From a checkpoint of a small image denoising autoencoder: 48-pixel images, decoder activation elu.
Rows from block 2 of the encoder of a small image denoising autoencoder, named by matrix and row number. Rows with one number belong to one neuron. Each number is 500 + 25 x the weight over its row's rms, rounded and kept within 0 to 999. All counts start at 0. Numbers have three digits each. After the name is the row's rms in percent of the matrix's.
Before each neuron's rows are labels from the 100 images, of 14976, where the neuron reaches its highest value: "strongest on" is what is common among them. Only what is clearly more common there than usual is listed. The data: dead-leaves pictures: piles of overlapping shapes.
# fc1: MLP up (encoder.blocks.2.mlp.fc1.weight, 256x64), inputs 0-63
# fc2: MLP down (encoder.blocks.2.mlp.fc2.weight, 64x256, transposed), outputs 0-63

strongest on: vivid
fc1.14 077:554474520492485484498538411469470502518538500477497503504537486501504485484490525519483425492550539524508501511499519501486515523487484490494514513493540496520515464486516491476519518520496492
fc2.14 110:520522458557506504522499511505542489459514504503532497503440497534495493499506480467495500472503433499467517504456477502554543485497522535490467518470455497512506499497502491494505491488535503

strongest on: vivid; shaded
fc1.29 119:500478488570507512458488496465451506513487504509499466493511472478485504499531442491515500484500541467515487534547549513477505469481479511515479513512519497526511509497558495503489493483514552
fc2.29 102:500487546479531543498495498468489507509450471481483465449539516471470507512504450470496503515487497477510492489532530500451485482484486487502496450508490514540510498494546515497506488502531557

strongest on: shaded; grey; small pieces
fc1.205 140:521477486464513550468502478505448515500459527549507504496477514462530484471457484488507489518537482530532517499498511507518485508501465479490487504553499484460455554465501517490492478509496505
fc2.205 127:501533519519499477536486510508550487507539479468512478511518476537477473518562515530504498459489509502471539505528477493489511436468495516477499540462479510546514471504473473500500477493488499

strongest on: small pieces; grey
fc1.40 129:509536515449497525494484468529509484503517493495509539519528519508578443521514536519497486501496542518500524578526507497526532496499507528491501530489510515469522479531502477480497505508500502
fc2.40 110:498469517507475467466516499522498522482468508539479479553545497506496507481526506471497497529505441509487492542502515494479518461526482475537514511561568475490485505488523520497495485499530489

strongest on: dark
fc1.240 106:497534509432505538474508502475471487510464481460522553528526468503501514499487476499502515532493450482485490499473471504498525474478515503508469477580528506523480498501465524490494497490514497
fc2.240 098:499483488506473525520511494482549501489452460465465516476486488518528491484486502439500497511508531493476496506438471508484497523540477488507486559446469489490490501496532454502495507504476480

strongest on: grey
fc1.119 138:493509518514478459466541502513510536486508517525463460522469472473468460467474500507484507516527486478449559513503484505467513500506498500447465536499503474490494481468516543507512470507476498
fc2.119 105:495518467489512540486520487507431501454493495527517501540461534509472527497490470468504497528459474532513482531542465496507497532484494514506497477473485497501499528487533483497504517514515429

strongest on: shaded; grey
fc1.211 126:515529526489471497500493450479516506458538521533496509437505531518523503507511480537507496514481532505499497552494546483538508513538514489510497523542469538489501518511534461474497491536469487
fc2.211 117:501462484480470454454510494530504521491516474435545497477530499452500507509474536480499484549543479460468504485498489503473520444497510475497486500465511499507470479508486498505495521502528520

strongest on: shaded; grey
fc1.177 120:512477477517510489499490484513435486511472477536527520533502532516502510505549480481500477465461480517567489497527510490526529479446507518509541451542465506499494507511497478491491522510510516
fc2.177 114:498486492512491510518516502496473493495488509497593489470528473447478506505516496514507492522527480485447500489489470502499489515491518403503465456456504504472496485499496516501495511506497494

strongest on: vivid
fc1.15 139:520512476522504500468517461519491530516524491482524512432505492500476471453502501487480459499521478492536546535454514533486490473510474468438529514526487478493485490452505514494511509493519490
fc2.15 128:497517550521516500562501497454519486487504464548482514555503486517475500503477474536497504463472491530446513480534474500498507558507496505494467467472518499500494484502535485499500509497462480

strongest on: shaded; small pieces; grey
fc1.76 087:507479465486484516504570482509506509500514551501532526507492500487531477409492489492468495517547514530492508515515489525490473501503437460497490514498494471480458505474504510502517487519496509
fc2.76 078:495517532502514538524522512488492505518526417508467466452473490486494484504514503519459485514514470468535516496466544496524481529473509532494505468542487513515531508519486483491527488520459515

strongest on: shaded; grey
fc1.149 126:473485507489500506525534482514507548485475484472521506473496503516534446453494509498472500482529490525526557519543454516463472499485484520450517511523500467496501471469513505511514465525529476
fc2.149 107:498436500481511509504502481468550525469504540503526493470471517507506497516561482500496502470513561469475498520520497500473484522508494549482505504514473506454518530496524443498491501504463494

strongest on: shaded; pastel
fc1.185 110:498455486521485483454499494504503501495501558473468516479484508491539500491471501435493507540528486498469523493488465501459510553548462503493475503468517490464478470481520523501493481500494466
fc2.185 108:503466509497496519514506482479504514524497535465579492475504462490506515497531463496494494534496526488412487502486475505507523540507500446507457464500515486479474499505520507502488526503511528

strongest on: vivid
fc1.68 122:502509487542525507474464491454473497468484497517462468484493507492435539536502495488532533508515478497513483455483471484477470491493451497517486447511501496489493521497484509515479441468496519
fc2.68 113:504494508444494493505500530482488500499472476546460466447544564504465508487487449513495495487484458488523489483461503493472500434481493499502495520471524511485485490492513506493500451499490506

strongest on: grey
fc1.64 088:513487550505503457479498494499550530524522491480494494504511516497526466497496529494517435491496498527507513501529506496522505496492491486496459488441475506489501460505533505475452502582480517
fc2.64 114:503542455470491509505500513558443495502475505522512502499517474502498496491558521528501494528498532530501502495463527492497490521482520525500538493551527516472497512517429496488491508510480548

strongest on: vivid
fc1.192 108:526498514523503497545521443477505526456495476526506509481498505495497452455490526459490470466538460473506529519470497530484515484506461515461472489483480475544501464467512491502517524487514508
fc2.192 106:499480444474455510444486489546522506549478487470459521541505467534480502470520497539499496496473539509518486498518503496536480553502500505494495475515479509513489510487507489498498436506500514

strongest on: small pieces; grey; frame
fc1.79 127:534503491503528477561476494523496446501519512516477489530530470491452506523526489475532489513520521548475503474442504477529538510511463476514507482484456527506478495490465495487487523526509497
fc2.79 116:497473521469493498499501467526554481489473539493488530495502550515549514503499484515501503530477456484528506492516510506477524508493500491527519571495500505526532562491504465503506527516519446

strongest on: vivid
fc1.186 054:494504482477464505486536561503493416517529518488489535506504499500498536514510502499446573517466494509511491512494508515510489494489488476500494512504486533488491492524500511511576517488478495
fc2.186 130:500476499517514543507486516472512504498531476491482526517499506504485487496482477495510505521505516495502514524500475500522435500477398492487500528478475508493562485491509485501492503500497582

strongest on: grey; small pieces
fc1.5 082:510563503504491442465513485516503517520480483554431486486527542507509481483501522552492485466530460538553492503502480495496482485493503542506517525484500495507495483481501528496513523507494513
fc2.5 090:500523508532539421470508483526488506535532481502478502467550530506513508501505521529499511432485435525512498505563507502518491488493491501507520531491508503503485503503518538494498513510480520

strongest on: vivid
fc1.85 122:495482525552524548529480496493495490449487500506483477527454494513480510502462476478494516493477491452472496515476526508456521466485503521502548487501516498552537491498559485509521508472512479
fc2.85 113:499523523513512561522495507460494510459495519509478516498482508519488500485459499487499497506489472492478507514510493501470529500519477526496537516455515492581507515493549481500502512498588488

strongest on: shaded; pastel
fc1.39 128:483477474552493489490508524491521496474478525464547470455479510505500520488467485470485521544479491460527487505483485504463454514529477477522489467460533504480481475503511463518510477482506449
fc2.39 110:500486491479493502487503484483480522505505484475586517460504495448514530510502477547498493540508479458423464502498473497517497518498521446509452491494509503478485486493499477494486520514510500

strongest on: vivid
fc1.118 127:494501500458484466467515493447495486511500536519499479444504445494483503502501492453500511513487470483489505523500466497506447494525482516507570520499507511553506515503492524504484497508438521
fc2.118 122:497473496503494485461490514456503498529517487568493491495523511511500522478508423470502486479506483497504473533449496500482483472498487494501525481520517505529483553484509495505497419498483519

strongest on: vivid
fc1.160 099:479486529511515529500462525565466525478519437480497474499498499492499461508507459481516505520484484459479505489525561508494452498495490514499533493467495487511485535494506473508478469498522547
fc2.160 094:501466528484502503479513470574461493452529504483515521524511485460511494490488476489503498467519494533481500521523526502522435498549528503495514482486495490545461486498485488500496515504528554

strongest on: shaded; pastel
fc1.128 120:492499503501508490488504521497520502469487523487477488490463478459475504507459504530498527534549528490423486507470481505473474523545497461507471529439505505466487517500521515507507525487464465
fc2.128 112:500476504511480508512505495490494498512455508478570495482520467451499510492516492516499493525517492512426490496479482499505502513519493393519465455486506485469479495506509510497495521503507510